python train.py --encoder_fused_qkv=true --beta1=0.9 --lr_schedule="cosine"
Rows from block 3 of the text decoder, named by matrix and row number. Rows with one number belong to one attention dimension. Each number is 500 + 50 x the weight over its row's rms, rounded and kept within 0 to 999. All counts start at 0. Numbers have three digits each. After the name is the row's rms in percent of the matrix's.
# q: attention query, key and value (stacked) (decoder.blocks.3.attn.qkv.weight, 768x256, the q third), inputs 128-191
# k: attention query, key and value (stacked) (decoder.blocks.3.attn.qkv.weight, 768x256, the k third), inputs 128-191
q.2 103:562570348411504451494458455456516493550474485473500459535519543543486512548485619511482500564441535472504475573510431484485452603504467509524499500498449511461619456531529503436501467443555527
q.3 097:506477498591509423507395531513495497412525558503521464474540452490531491481660506421484511466499511402542467496665615567503510364405508505543489599458441489404459421427522482435487571535515561
q.4 105:456477460593494482574482480547628429504372488399397536542538555422423484496519572528503441434515450466451558503537511520468495529463533411443475525518535427465439539541434500532459505471439406
q.5 103:471526438533530454423429425552491505436540545516455510419492500494491473492450552499482442554575556449396586486453383500561557476520436473436466402507554438458467519404443546491447456444498533
q.6 102:476500521464549509579539433585486474512407532523616465489483607505481532450521453536496490569522515496614498507476518552464492510524508434479418490510522503545608451503444537520624552447516505
q.7 108:419510489435492470418384620500466482501501469493533509511486500499415547485500485484472502426438514536501498442527493519527521501538519492513513487571508521533511465415474486517568517473540554
q.8 096:532525513555438465431447471488473430539523484577590437406416485485417427480473510455520504594542490452538543565444478518482505484435558533512438521526549508485517416509476554459495336554501488
q.9 115:509503540540475417552455444448475485551469544503458509448492500506468560647399535549561492431499436435483497497450499521488511600404597501467496489507601475521449508566509501476610504556447533
q.10 105:550525435424464494458528573586521569569493475471504600500464518410543529497505507490518427510570521469501502510525507555453479536529465499539484540538518502588495521519452499512501522500504534
q.11 104:453450483591541510475447548488445506382583520540524503590520500503464497508526479510492498540495467503581495460619585575459492506402502517443510610392582529531546571543578556432495514510439506
q.12 099:520578514476509548499411501511442430517526449460538537438457541553405522584515463543513505480471529452552500501574449539465361509483448500482553505486519456473543509507483485550503481523617518
q.13 106:539475454510455574483489507492488431459469588505510496500532491495559385527457574529458535577493499560400449507502550691550535492539393545426532554443540456391502511400469457493472501506524471
q.14 098:506504512416570447522527530563524498493468561435476524517483494434476553508338464538494539453525426531564588561486471491410517548598572543529553491506474451551529429391515571516443556462480507
q.15 109:443480557476490594543504602566500549570397522508588542492508516541596513547518486444490478464493529389538473481494527447503500490498565532542490374502517479541519588540552478496511498523633584
q.16 110:519515530467332441509528453591636483508408461500483455470481473506390503554628429487511533542487487500470580545610570540545598536505445495551466495548480522498496444499522528526498509394491412
q.17 103:512473442476483458465502546494441429558545492480519504460502502493465466491673545481476446520375536586488483533502608481497453543490499470397497497522519471445483384520579423525506497519457603
q.18 104:561508486446488635525572522422532464497482440546515485506605476503616462437500462540573447438482594461461458592472519438537559509476504513446591482537574539552548540468513473479531539516498458
q.19 094:363579489467568465506529496452587575477502557495548505514499505484563493421559560526475585514442506582557498605484459502471523525327600564539521508542455519384441387488505532532507526438609539
q.20 105:445512524488622558495499491541578515555442512509468576478494491451515492464526482461513486515501512432539555484464514449547510453490424427493698518491459551505407469477474536506495525536532415
q.21 109:501508555522536586498465551451501475508511491519508505481447488500503520564476522580435415472542501627486496442479521532461407555503508473495486542501423402480697437536426546407493456534405438
q.22 102:491436522489579550541572485493465528515510544479508513570495543626501516552458402561503505499546523651455394585430448478597501521504527570529494564499500432504532475441494491466487563481514551
q.23 100:531411525505520504526543480525452526523444454578493463498503547482451498435558480464469522445531498575568424432476489480496508517602516503495519507528387455549513487481533453495478436544499476
q.24 108:507380500481499472517409474503546465620478475498428439453470460521551502534473469493503451447545482477492480623483420554447528466517621612535514459560431507541534475535517528574404432471456594
q.25 111:617561574488519556391538550632643475443434481494590552369541498452514420585500642571439622546575470485570527536519602523407497527501459505522502475481451516465558575497534535578553477500508482
q.26 111:547558494461500423423507503569531470560514509466517534459509535549525492483427522468449485539400506518514507533565425455354503522549521479532506521494537501394520415461552425512459497521512624
q.27 096:485517458496536503529485430452526438557508513444469393557602459493529479549500439508553516413522623563475341514530535509477570443543482576515488532527496447400486461480393521511412474537499494
q.28 112:581515550473501502487453481512534568564477595488515509476489512446440474533515517455537531530560533552468516447505552453523532560526445520502579527407472490523469558573401526502542474514511436
q.29 105:474442567421581475554505497569484448495529411565484461475470534502441653465532500421540465422464463548483499548500505521416414573623501489452527574431482478587531513464558461518566531452594403
q.30 110:507459506500502597384605409468577527407547476556490476530546515469544485445516558501498529415494537407432461426497677492534528544501492432442479556545540470515497502460613459535518460578556515
q.31 110:481535519497524533425517544489497522496529487392604375478483615490481574499500482462477531539525409487537498521511530579591531532498482450553484533476481499497577509470604499474466479447498507
q.32 099:509520618496454456309447545464455489512532511576449593495562435441414500511601487549472448446626563425472507463442466468507484536457577528495513526586478464484443431488465563502541491467498472
q.33 089:443539425465518451524519553571368300498514422520500478480617493504508562467502478515452559581563530503407493581448511464474437402534437441493529530571490619528594395517490540500501543535478460
q.34 107:423578485513485503460497468529544518614388571508516472479522587512505500494495472497470510503432518483470503525409504418565583455470596572426532476505473449563457546501450561411479483491499510
q.35 105:480636515426450416496506480520481544509537499514545407474509518595414489515418505546570504488488421507442497463467598514483422510449495503408403460519448605465546437458502422514493545488455557
q.36 103:457515492557541493518485497389604446588530483466564473588518387518528560493515505632511495487442502466520476403468551461519533510495530514551496600516511477399512369425452497447447539430446519
q.37 095:506508484521494543504535504490456434448564514453417504467504483548511499564542527528547499438481485516498559538492507515505426531529471446464530504537490482500601495381605474641542489491557480
q.38 090:495500553524488549530563479574576590427512587466367474392559521482506486470541452511445449550508522568521570456511451529553483508527615513456519505488533442465444508506561472504436586479511516
q.39 093:614521518468519444535561507485582473450453500427511498521503494510418548466525452449465512535556483469445411514525486570520483454519510495534489564495480529495508471446470517564522478527500496
q.40 100:502477610510596468555476526551551555513508524429454472502415494500434487511624473416510459481486523529505457568568454420531497579468449515536439524527483508470501590580535449481504516442492516
q.41 100:467469433559475494587440471427567478537520427474506506481502528518538492473532530447538488497527572462492443562514482480547519479537597559546486541537640562493469581601619443471532500501543473
q.42 102:608472505543511502556534577496494407529458573419511513429544529424531417490410563518460568396579489512449613499505585548383476433522501485500512682525519495469510448463519516544596539482487559
q.43 101:556544496507487507481482545468532506467487559440431450505505469475473486323487455504435529423462627478511546456560492523486485467459598490550487508530453412464578514435454499497480483580457467
q.44 100:478516446491564539599576491487488501529469492409593496476457438461559430542574479570467532448508487598436435511502465568465496451473513550517442538526509532521500499477440473463468593482564439
q.45 104:458508527497445487550510488432524458540558464606490444505488534503524560449499465520452530499594461467451536470466540534459496522514576516512573609463520425418429545465533507489533412534499421
q.46 098:429470454500526543487506557494495563475490477523624494509502464535594420619434537545453460504519495539474488449513510479490585482460482518539492489524502517446563484539475517436484535452568518
q.47 095:549540501582376457527432530493456552471468596473415484486565520468473503485550485412504507614500446461465496503471523457450390514473530431507522460490496489555482485629570503515462518481557478
q.48 099:513424535513604505492463515517601642509489559573452549515471484460631581501495520446535463510462475516505470499511573490441406447508448467444488589505479512497514501473564488586548462516536518
q.49 103:491524612492580506548573400561536525505495488528448508465431475477497501507509532496508571551601426402503532465470453379491524501514482479592448505424555449516472452525502583441508492428422515
q.50 096:499502503463556504463488527581555354524498445515455553494535497413416497488524530513477556413532567589671544543520469461485478453494468450513507561499565473528605535498501532483511494529601495
q.51 105:532491464342574420605511526480530494560466518570572495560541511548594456524408500481539466528523495553373513525429482434552523499427502578473428597584566596515580482549499499578465498411525496
q.52 106:595482672498517445513502506496429461554496593501470489496398498421462547500509494411554485437505569469474494556504491526488479527459452457504479555587460559564487463479515476594546584480510403
q.53 101:501426528486478631503438501510468485562464478534528431479433418492589445507506502479481486520494555461529515562505449527434497519494590460492527504467559502491426532449491500348505487568475536
q.54 097:489479465444560542404531630539492499407421485513528474524494484529518475536442530591500512556476490507526385508408480436477589485516480498541463481485406472524493436584496475477484549513524432
q.55 106:471488527689404524506501554544477588419549448471529480473346526473540480539484516548606507514454511405486435445494548517555502514532442509471463484491478536437466447524502512399546487433582525
q.56 106:587519468499592387505499568433494665494496497491451563462459445450398537531495487532495483495404461543551499510468555550437491471470507492505493489616470502475577480442443497496503484427462555
q.57 103:482474476531514479490456459391550599531433552549535411497446496498489433512491529480486486525558541583452521496493449498458475568482475528510483572465463499524561459444475462554505491501449530
q.58 104:476498465516530476467492459471545541472416551418415451399493455505584515518497580434540511543473401440442498498496473601505523524496611492496447392598413487493505468442538517590503548530516498
q.59 105:489569543500425463427482489541485514484546394514512583444497352505454504430559412403459385625587511475512527513510488497429467458528515491507566555490474469579466633586498474475519545520505508
q.60 114:487572493516470572431520455572548552443555491478588577534500594536426481499489390438550504472442393565483443510551582457536558476522427441481526537481508438369505479451505514535513484533492503
q.61 103:514541523526422509507517515556471506439559581474399559471463503499458485463504511516511528553486469473522507471482425460466531541491494475539577521473437508480530525601595498566447396512499545
q.62 092:501531495385558572527505493518512425541543516470511552425489544490519461470336496416441488522487528363500523473451573462497480414523576449447504527532512527560516591495515564502498507505411488
q.63 100:514553446473480482522473484518535488628500567516483514481541503548472483493420437534533456562374514467563559477458463501460522542516395520510410524511513489405502432560477663485468573501484486
q.64 098:514497535469486560577471455531499577427466544505498494516494554634487516584575497531517476518412501483517539491651456449499467539494553407537408465444506464570508531505418521453460592472512511
q.65 096:521475500471482450490493500439554536520471478535538493477416351411458504442498443482489613512464490423473552436504510495495388499430483536483571505554529503475488499430524465488462415512585520
q.66 100:518486469486434433585503551463454448468598548442640505591545500503458515568521558515527484488526574512484518459409537459475554492587521544476502512447458507502493613483482516597440501515412487
q.67 100:440453537450490457458483622469465418508542513463579500500505475514480444477544378422545543505550389498469499557499505416526467559497434494490545494469507492469522527493482485528482457508411526
q.68 097:473357424450607606504490434447446558490501626529548538499515517581512537503477541547542426498529500537447467575453544529428539439430465450511490521518548494493478502488508506635583430523408568
q.69 123:577493515532516331496506518500520525486498481448528510538407549559533505498512510532495404451498494524473499503516524508546543503517574508443585503527633551409447524470482554538541452496503510
q.70 092:453477524493479535484435443559475514503407588559417557464492537594432551473553528499481526490484485439533480450523492516452571541424610519528478460538455509579549563512550600466424457460504571
q.71 104:519531514549511548500444577597487471514567543458586517542446539584511487526501606579599598458489623475503540332530528457495501463456560509560462540539434497448482554471515494393495478536490507
q.72 093:423507459596535465478489452526546647536466531520495561574534495561449503486484451440505370513504492469480470551524489561431551587509520542522550457476512437515520476495532492478485530401567478
q.73 096:439509524496419489523483522453511567526500505509453503389525566470447477408536502488428572567535529485428536399561583550387459452390641544449510557461461510523531503470548403455507530541557544
q.74 097:502413388534445534524514557524493484481527484479530545451493508486468456482486514484584562517454483508533524522575538532501405464437631548432583427507441469504507525528413515490483393506495491
q.75 107:436497400499510570573510499578485542551490454530384545528529434450437573414505553507454500498532576491492476521515475528491500497416508598433480504438444585495594436509548531441598489535549427
q.76 105:486580506508514534504455586535521548473512541501507487563447510592549495484504511553521504456521444527524500448491503487522476452558477572646559548564482581520554543523525309479573522515517465
q.77 090:479498495536392483492588569480453485476524588513427494533594450529596546503590556505470538505483570505458507508486552502480529498486483485415513452558503577541465575503548439492547585392508554
q.78 091:461549476512638496502492490555618434504554484491508426482442514522553531503500518502472571562526438495471426494519498564487503492503435584424410436435373498434511438502463461511554424516531449
q.79 093:537551570537524405456481518569561486529469495485530487576464519458542474500457573545504517479478505443628437423488473530449522512485440535387466547454493487491577529520513493442545577526497489
q.80 099:558495463620466507504624491506439452359420445444549489439476510582496514487461487550487521471510490564581459528527535430521501500356554468502476458469500435420582623501510516497469468524376490
q.81 097:460538493565497590539436566435474497442483489437451518477411356429445548494514422454501487557448534533464517407530502417549504491512401594479485526569391623432511512453504405524557479526476498
q.82 100:474412448439616501455540444493551518462497410610423547550445563522465436456479416531459536563478434481435498488494541561477488475411576485436473462531487588466495457494483497478571476500533418
q.83 100:466410505395531506532578476490512493492484495516435534501534504437464496442554524417490442516531515470484429516504509567446480481398549425477462504511516504434447495498519581366466611520474521
q.84 090:551538545444503475503377428554398508576416528519442491438476485422540426524509461540503460673355452504484465499505456472496608509465538544479546523409450505533552500514478414477555444497538492
q.85 114:508449505469496501505504535419488406512495464483460424455473547499486490564569617550537469521502439508482453512536505385502600487452539514473444488437534613453513476513482547540560601468527534
q.86 098:467528546441505488560505552545388618531565511501426519532445506554473483481587561483490492471499489566470560526415514503512543491636420504486510481465578595701408489473498495456504530430536597
q.87 086:438489560499428508426508507485477486486527523513482585510491454596577488547512503518598535468556465566572521498483438449587553531496419504458459456467507487477468524411497515528385442557469574
q.88 112:481502365466550600527579418452570537464538507532462500636536630501473534462467523481507533473511546497503485525523587477478488454518594491491623468437545499490491586553464402495518535428472470
q.89 095:522493466477529582556453448446425545488536496560483499511406510594525444506489507461507495481516419464459609609553443523447499575422500478624567501512484533425513429485531499483515534455562550
q.90 100:480522416534497475501575533503481498558596482546555557508504601450510500422439500503526555556515523462424568484522499504471585524554503506508499554561503612486498571511554481524428528582436568
q.91 101:549469501512544559477579455512476501463468494552454503539495508503503569529467553504447524504458510505456492517362546498448499465541518346517554419588493508498453537452449557434504476490361505
q.92 093:508488466438511509523510464457508550507529537474376560534496448507561529470405516483456473438378478472469555525416509499494480469434449568411501558510626618503492562492421483496520488526454524
q.93 099:494533501511513461537516419519521506485508484555541552450557428501537516553539507476491521482502475481488486548481540517504596561529465496542491494528463361532446447484542476596489554443420421
q.94 107:562562611552529508407456446548551540480514411469486490492508489486487476514430542536542544505435497432544525523544487532515551549498541455466561500553543480522417436472506543499403513549672497
q.95 107:497466528519435447565391479557492518510518509432567533566592483468507497483388548515565502454452482439492499366443517484505556504558539523556483530475463505640519509460456394636464400586525510
q.96 093:535548578525461479602482494614591361523496478508521497497425501489540515436604535495481507467460454473603516577516384462515513510376405488516490495482311568464386465483479513454497504524556582
q.97 091:563523509526457581436472505514479534509476465481555465605520508525470562545452494512508504487527519514419471525496501572501541437520567562465458564495509508592469463407563444522560531516562513
q.98 102:539430468474536550531491475578425500539429484461494474528488508519524411477580495521483503476538438512513448557548483423496444508496482544552493499529513353486486488507408402508538517464502450
q.99 092:618592450493534433520500572478542505346546511557535497604502472536482518496502459503501580500555486448512474595466518522490487421520447476465510524482489499529546542569530467504495502486565385
k.2 100:511471527410438462520522542508562453566463587629471474565494536523495473400435424507489527497445569544586474540557561486465552493493588509477450485531506468484414492539463549527506546524487501
k.3 105:482442502497586580502553471421510577479561518581450564498532448579399503480410452560501511568637489494528425518473524479479394543512625511413539490466558519451476487482547567536480495426508448
k.4 105:539434519513585484519493489494539518526565482462510564513512453495402494524527470550557488535566485496475515439543507462507497357496510544538483415526404537487547528491511481443535483524534501
k.5 099:397493488478464471527431629455514522495440486583415507503523468497491533588517491492508504483532470470532418462429573491475553432592722486532506530604470467555579589527401519507437482495509481
k.6 098:507514425554606552515503529438471450456499493523503419410544493518557454489536477530506573527551529498529511569454480544544535468574510560540649505534573571427479457471504437591486429477487551
k.7 111:545533509365528571490417488574541458477488479467545512606462525446515499520548434489468482390571509497464529524484593488574427517546524420607526472519518495404502531534559538494541529474480480
k.8 098:495300451518515507551458527503536573552504426417511498522533488535513530464546470514531490496503483448528581413579516412517572543531490555555376474459446500498525498380407490504499568557528511
k.9 111:529498495497531416513437495527439506511433552438491490518501449423457501553458471526489483541467440452506530525440499425520512489461455527629417541500494614559488453517544387506529544483577563
k.10 119:502422506536526577468612636483502589394566488643462468511469503492519529513550538535521446469505536509476483437457505511509499455446424352474482526512581562550459492532607569493499584493503561
k.11 104:510503466489482389504561482453473509395526504440496632446545476513512503494448608538466440439552533385489495426493464498428595585547468456524502526591455449499566518555506567537480454420506493
k.12 100:460499446502434452513509491564417457429522464516464497608556528507478545520657489627529485538462514505517556513472534413506505510503507508590482503424580536620458457477499570458400497464530427
k.13 101:398535533485503464472404568504547508518482440484558521375522528516505462521514520490607526511494449531507474407518492482539475433509555495503487477436546507529467489531561576490603473389518512
k.14 100:593529553455455498485536385397503519492536631500510499676472471522580496531538481560494508433546459412508516508504512505521479522534501514516532521563484510499454438525495539523515494568517524
k.15 104:541509525440499532471497579522594513498536482431496458512511496393458469470467464494471505524571528498533630491426575598508486493520508529457477670532523449423556491517451524466500426513502508
k.16 103:484515488479585460537547410457559426503499478468540495486543408549466596444570514512482459499476586582517497474517433537495460535517458478518509504578415497490424504390475481436388532479466512
k.17 102:505437439462477535556493558581473521501563429406457457442493495474516486502474384574547451492491543545476498504491510473453499421504496559436522494532548502449516471440471536454524500497538570
k.18 097:525508363522453483489556554566384473577550531482479422534401568503509500500433470496388474433454411516478459575591497402557488608528490583529515477399508472577498491442497419495598492522417419
k.19 099:566478472447492527483446486513444558512585488400390487543477561576577502440377443535509489442457463512527459461519509520430536509570511543425485450427415475460566500505550550528514446501468506
k.20 097:496537467545480555497494490558444494529462457523492520491410555507612490519476419573480530516530474349501495502538554519519550442505582628545512491493501496487540496515457525402472502569500489
k.21 107:612529463541487364478521448489646500546470575493586525580470541459511501491510528460494537593488529446566476513570522402499486532475518456609493448476528512507532488429508480446433453489500413
k.22 097:516519482501366465447463555497551511570537497507538508396554562613499430612495469481473429497418486437508498482545553396565502451495465502499539502498582495525437485488547493509515405447495502
k.23 102:479564422534537524522552488493544505502496542613478472555411491445484514520363569476517511510552504449469348464489441531426454520469516505527509494442458471500408460502512548547485518488507470
k.24 105:530508550424528498541493497516498570444545387504511493548504381522574571487539410538441508456517588597493433484470603516545476383472434423522484423468475468528476491537456492507516499383501508
k.25 109:503502501564582391402551495484412515538480561511429498539626512581512492556569578500493559504524488505557580502578537621406496504566505458500480448483465496432409440530490492475555492522512527
k.26 107:435539471388522487464566412464396464458490541519506481561487484507489506446480484450510485449443501429501589474515481537458519542562493510545547561514518481491486416445510516483623535593660530
k.27 105:568403525482439466567530556440495477460517466508507486435500506618628422443494479581453442573433437505484403528508512486520453522515513512526463422474501497512468525510508564522473476548525550
k.28 116:529482481561441447475493461446551504560473537509586417579480512523533485494513537529476510496516472438524475485513451559460505565481526538520473524454545528539413496575560536538413579449500579
k.29 103:526592432483506581501522457518450491497499506476594453551487491504503460524505583554396451474424563449454491443435515499487522501582486521444505485498480538499394517473428533551515493503464564
k.30 106:448567566506486462577404540533431508520520580436460497559505500505405502542456487467492477571458487468516555383419465425496495497400565491521428491465425491507454569527534510385477369538466398
k.31 107:534493483562405486461591522520539474497569557454413547557525441538571417323462573502533567492573528428556501399443531616389554494579490521515508458553487500455519485530547455506490477473567445
k.32 101:499472478578515517604492476468499558448501524502527558439602457564485526467544542449496457520571500533494497523549335486549540495525533502485497502599515544512482495597473639484448403503525533
k.33 095:613500444545498464463501507413560564564530529479452487461410520488536434474559518544529504542497495518522456445603504551534502485503495487529419519533471514397505541590489460397472428543581544
k.34 100:477475463495517474445491461502515565505531512508506485520423484536435430488518468526512506546506522508500434536504481469499508502474553504494496466343499413582477574441498449523488519535490561
k.35 105:474524487443550493498521523499360499410461517565541554539450551484515502504440427501425470553480372436449511583578444484425501501493549487481578659531557576517552489454467409483458521458441521
k.36 107:386540485562508529482532511530485532505511567497507562505462445509505493467537550502484454593493490503546562507529491574360447477488498485532590481476430521538527535502445514495588447509496552
k.37 096:420483508458497491545410483461460534498495485486499451504442451413522562469511539508532582522565486478486437450478456525533514561523522393522464569590376405487545434481465521583536639482488458
k.38 096:557483584533503521576499439521505595484457486481486477389506427521516467456513544538516622465541480568514466588589521536575565457522417575455524512524556554484481483494481479491554485465439528
k.39 093:493470541487513403466499524522518530436511516483504492472372450517544508475471512468546488538512493507506488527506452488482317510384431476568480470518467555414473449546579554564476464373450533
k.40 109:578487460564593536515500515535438467575466469513500538343469508531450561569441499477509479507546455496509466471519512561547523534565477564529505535543438549531478421615524482360509443466500496
k.41 101:503567496506468512530493484497493591562530553517482441461375485436524492403486476458523541492436547468443512498410511505496422537492417401493530517540447437554530503559473535489544473521418514
k.42 107:525555534414521534494529537466402434474424539459579498676381409490570513504488513467495467559429493529498462496472493492515482582580501444509503450613490464484493485516408510543504505467520536
k.43 095:531401498477508461515518456515393563490526542579496418484405496466671539498421438610499497505547587518480534449562526535525493522465547495505521506522392533541527456561520552484521472492504502
k.44 109:520515443479503410517470540527574473510570413492482474633433500501505570421468477492499452443530509428540503386544564537503495414503487513504476514531470515493455570514506607475471451526462603
k.45 105:492528549489444540510381482389450468492465485544554572440513536479596519494491402501494530459480464506492463438443506493546595501528527424480497490405422401525524552508475556515485529508588558
k.46 097:323549439399536445520483597534522509532515532461420605512503481471510607585487480581491545498496467520510502394546620422451445470467520494515459517515527557505536510500488487437499557494512537
k.47 099:454456430499514487421499517462428495387502422489496466478596608407500455519507499478522526533538469537464454592524523456496615497502458510471489449482506540521491408556545447554491506526509382
k.48 102:464450503523548505459534464504473507497586484511451507454516547469493547490469506620519519527437533471440446482471502440511460454490396450542473506612448448453541409496580566496499454447575498
k.49 105:551494587479574480422441472580502436525482479499502545383511497517530497443565535505553544470512501393472498508458484524535461496513509515568642420446415477560445523451635535540470478569503360
k.50 095:572536444476471561446347474592456577509402453478463467506493447443453429492454463657498628566547507531513535527546496509542549563411434493480465457421499565530465465433494584517407523383598433
k.51 108:459542419519469471543451507495485495454548469438451481531511494453576547412554465574470440505366478424542483458496569451407390512500473489566490525571444497477616566541507519523485501495498502
k.52 102:511544497489433519508460515577435507400507461523518634506506501584528503459441522531556497494531535482528509502498520497495550552497461558506487504428595472484529462455460494507447470539550385
k.53 095:451622560488531571472458481548352482548492460488561491549483508404509502487496517567453618418442499483452520499469540518523497485463444510534491404473427471486455516441558461518607530491382525
k.54 098:508507515481488434519517426591507479377578495425572526524491479550436520565450511508476503435509469482429465507512524482459519422478550541507433500577505488384462462533453470447310506504509508
k.55 104:530545531489499600555482494416512484571487554527544413497520477473462463573497560375551406464477507546502582479523527499459517489525515495459490486549614465515569492552525448438480477595508507
k.56 113:483503532482499494512604489555481517438487523548552452534479530383508394506432516480522531497516515488528399498464350456441540509480572470638477563552511506456484472485459492456558510514506508
k.57 104:401568494500432467568524497514505542492456451460552528480509460488580553446570576498486431500470576434482444497351503569465461503548484463510531468499451500488515506435444484463308419431525501
k.58 106:491459517505492495449439466506466504457495385543552553501522514456492566532508510395575567418538486511458458531408420469431601450498560460489422592556510427491528517593499465528541555499385488
k.59 103:514401500576510511515510470492577494520363534467464509488475455483411522532441501433494488459508520509451515545509430540473521500537440500602502496504478491549443526505520618459510498591520464
k.60 119:427524510467611394549522463504558490500500460578431447642500500524567530561507513540463443533378442496517474367478528493490445533531500425509499409492390423462453541531519539517510496514411414
k.61 109:395506421502509515419628452508454524431406503569558552580460497507481533486487403477461501520452509530530466484520554497475463531480508520495445545534486427560495412460500541590485580515531407
k.62 096:550491532472555540439498400433501501563501432584539493559493556526583514472538473541498469579515493465439476451471520487552538545545562579419534476478535490546504511360440479513414542531448523
k.63 101:461499540502512509418475458527419663492490486492465533476519548532505531516515432476499518519390459568576416411557496446494533581584592522490467439356553434571552457493431466508491470554531555
k.64 096:508507553418522492489496615499479528542536526521488423511453487492625499452593470504469520620516387527485482561472519498437446493447499474505509341508506478494542566505462498540506501484422526
k.65 092:428478500534510473448545542555481507558500436492532451527498427520485586465494417499398595496502527479481518500464469426497448464538468531653505447533539445500606473569494533536545576509498405
k.66 091:510452499469396424589494507496450476526486463447429550611462367492578484527552428550522576490526502510466504560498504580524574580580509501496570497532515426451488524463463528529504511500422389
k.67 093:475517542524496462502441512509493518477498515460415512412513387555500409505493496458528444423528478467481446515376515602462490522524477541500527471569511510481481691497509551507441499535440492
k.68 098:450444482487522480454481478461510451541495503452531580510550536488499500425475532465504529576596520441498508547482419539506576380510508540576539430544388477487497514544587478607461545508633501
k.69 104:486479533522319495481459569525428518517524509433477420498604508505505448488498530489546424580556549474508430550409565474545543508504422493470601435547560615479535504507437495480565502494590519
k.70 085:497481460461503410511468421520499534517549559432545499513466483534482532506610527518446525450537422489465593529525483420491534432498591502523543496517535472510612515494578424476605433467535483
k.71 096:549369489420533485494386549570513524572431478456455526516536540506520473592500494489572610511439539549544516488487512495550554479472506464497563610433496478552560475540457478489518530427522548
k.72 088:489550406512530477457391435405434506495499575453504507574514564422489512421484482569485498607529463522421501485367507542496514496569562611601525482502543508523515545514467569445522506467643446
k.73 090:552486526513524477601518482668485508496429444564464540550467498516443578534510499508472545443476471503487396508506520385546527469528528486508486491490487489566442463613504433507505521496490511
k.74 091:553480456485414502494524502479507445536580509501498380509566429465540531425499553518546490522530491509538566431477607500529500454485515504420508423482533496509459501493450499526496475595502531
k.75 098:483553510507524396640447498452500406452497503507424497523608495524499498514512432484402491446462469502512455500507529498483410499480492537481408505450510519600531412481497498478531548470531532
k.76 099:502499513508493522485480454555494506484535469431583513526482559498422392592484372490465509412491500478524479486420445582498445483451568492449503516509462553529466530516406434497548527531508572
k.77 091:517498513527567352585515554638456477546517522539410584520546546512496496457489347553505343410532450544493522405450524470547487524518506463528460503475509528451512480560514538502522522472440589
k.78 094:544422495514476602517494588492492525428586488479665496535455500530522489434486481558493518476603524513464533503404422530509473511440508484518402498616517483569507501536535415549500437542481428
k.79 092:468460447555478528508405454499518505451496571480502633516489514384550492564508510424463509538461432529583449594513502524466504515470563502491499437489461433459573472471445472499506528455506474
k.80 097:549531498518399552463432464477451560503512327512516517509516508507544487508468557386465409443457503423515505502587622486548557513594545433495535452477486465575470361494538445451551399510530561
k.81 091:506429447541451377531471470625442499505490439502475507505511455471431464503543501482474475378542462549582534509516434433506499606579491461469435568464514502510501548443573455521478466434534491
k.82 093:503494581505532459487510479448542454544587568514476406479491530482460563563479484437463496392489518439535463527469493515502501403544485549465479349480481485485505443650526441569492437451515512
k.83 099:520688510408403495562475504477512532521418557491501513479416605542563456458483498503520447526518437521489360515567595474478554475559550478515500399465456538520460495429466542523442464481474498
k.84 085:544442500447502501503567526455519490399516506516471416534487622580505524541501570487429526501464499436424523544417483451578586559427507504557512504509548459605503495499509503539499468354583489
k.85 100:498511508511460554465467548485551509475461574502505544466520514494510458524528544516456542573461461486518469433612374575516551520496512454330555463435518501490453526469412428508447429470430556
k.86 093:538567501504548486504565458538559494425485456493475437498578518553389448468489518637448472468474616482461481504422474478504528547491485475532484525478436681515568512455354539613519524500469513
k.87 082:446410424508481486484519577495520507469506443527510560425555554616438435544536464498626464465502449477508516519414456501489500577463529479494557523469499555534493472468444468462400593504499508
k.88 106:474538527501447408498493519429534468551567457531468487512541587572508424511521487513533503452522496399547397421486514488606559527518585494443511515484518439567394433585557520505502486512597487
k.89 092:482562591518536478442531422437501481465529507520525374525532566515485541539472453376434418533477391476491502487372484432592457468505458507486496450502511561489524490549523502554531464502473424
k.90 101:593501496437467502526473486463361541456499563475464531501486502459441496538553516456480528376615485532440497503357514490499500529506505485334503527490618517480501518472307490478448481505542445
k.91 099:515521565525456561575486488414491558497505451499432549458438528515528527476463489479490577445454550489427563392584460493440478455483479503487424551414512439484511436537521462612444511429492453
k.92 080:542516417536550415513479476531562512537505524417501483499477471538445489534537369460428557356477517460470452559543499393521472493526523519501501468460520493506473526454557567553506493465535424
k.93 096:504533552496383476487580498487480568488499384455490441396585492407661486509548516502500521489501441564479479399482444483488512485440519477503504529471371573463474442495523555390485387569513637
k.94 104:489544545490501552538575550446474468487534491526520402527450505501494503549509516488442477509487642632559481445502608489430472503434614513450507536462543510508569445549485495472663472502498524
k.95 102:456435484449484436540637499492481402434452496484501533606599465520534499456513585499497496548484594500486509533553506466458549487503438539485516517600537513542532413504602497525551519556493339
k.96 094:673496330562415532466461500531426533420504497429580574542551572490424561501478540439566500623505557543512508488567467429512457459451470430544576441435481508471468543493449509610506493475516602
k.97 088:412534497385490413543596485487436521480521508546534457537461505628547534525478503530499540536524536537543479447454597584566478521510514541548510441455506471500399538477468511480530499531536490
k.98 096:493529433405525499525593537596481424482581433535562450457367503499507402505580513503553527538505531529481524495532494567515473477529442485506604589505528538489532488481494546336490518505564482
k.99 097:471487502439491504537534489420516485505473539512462453519446543464517476469410527565537518435392558509517402463431435492476480491585470539471464291485617501537558468447503380455457556521470498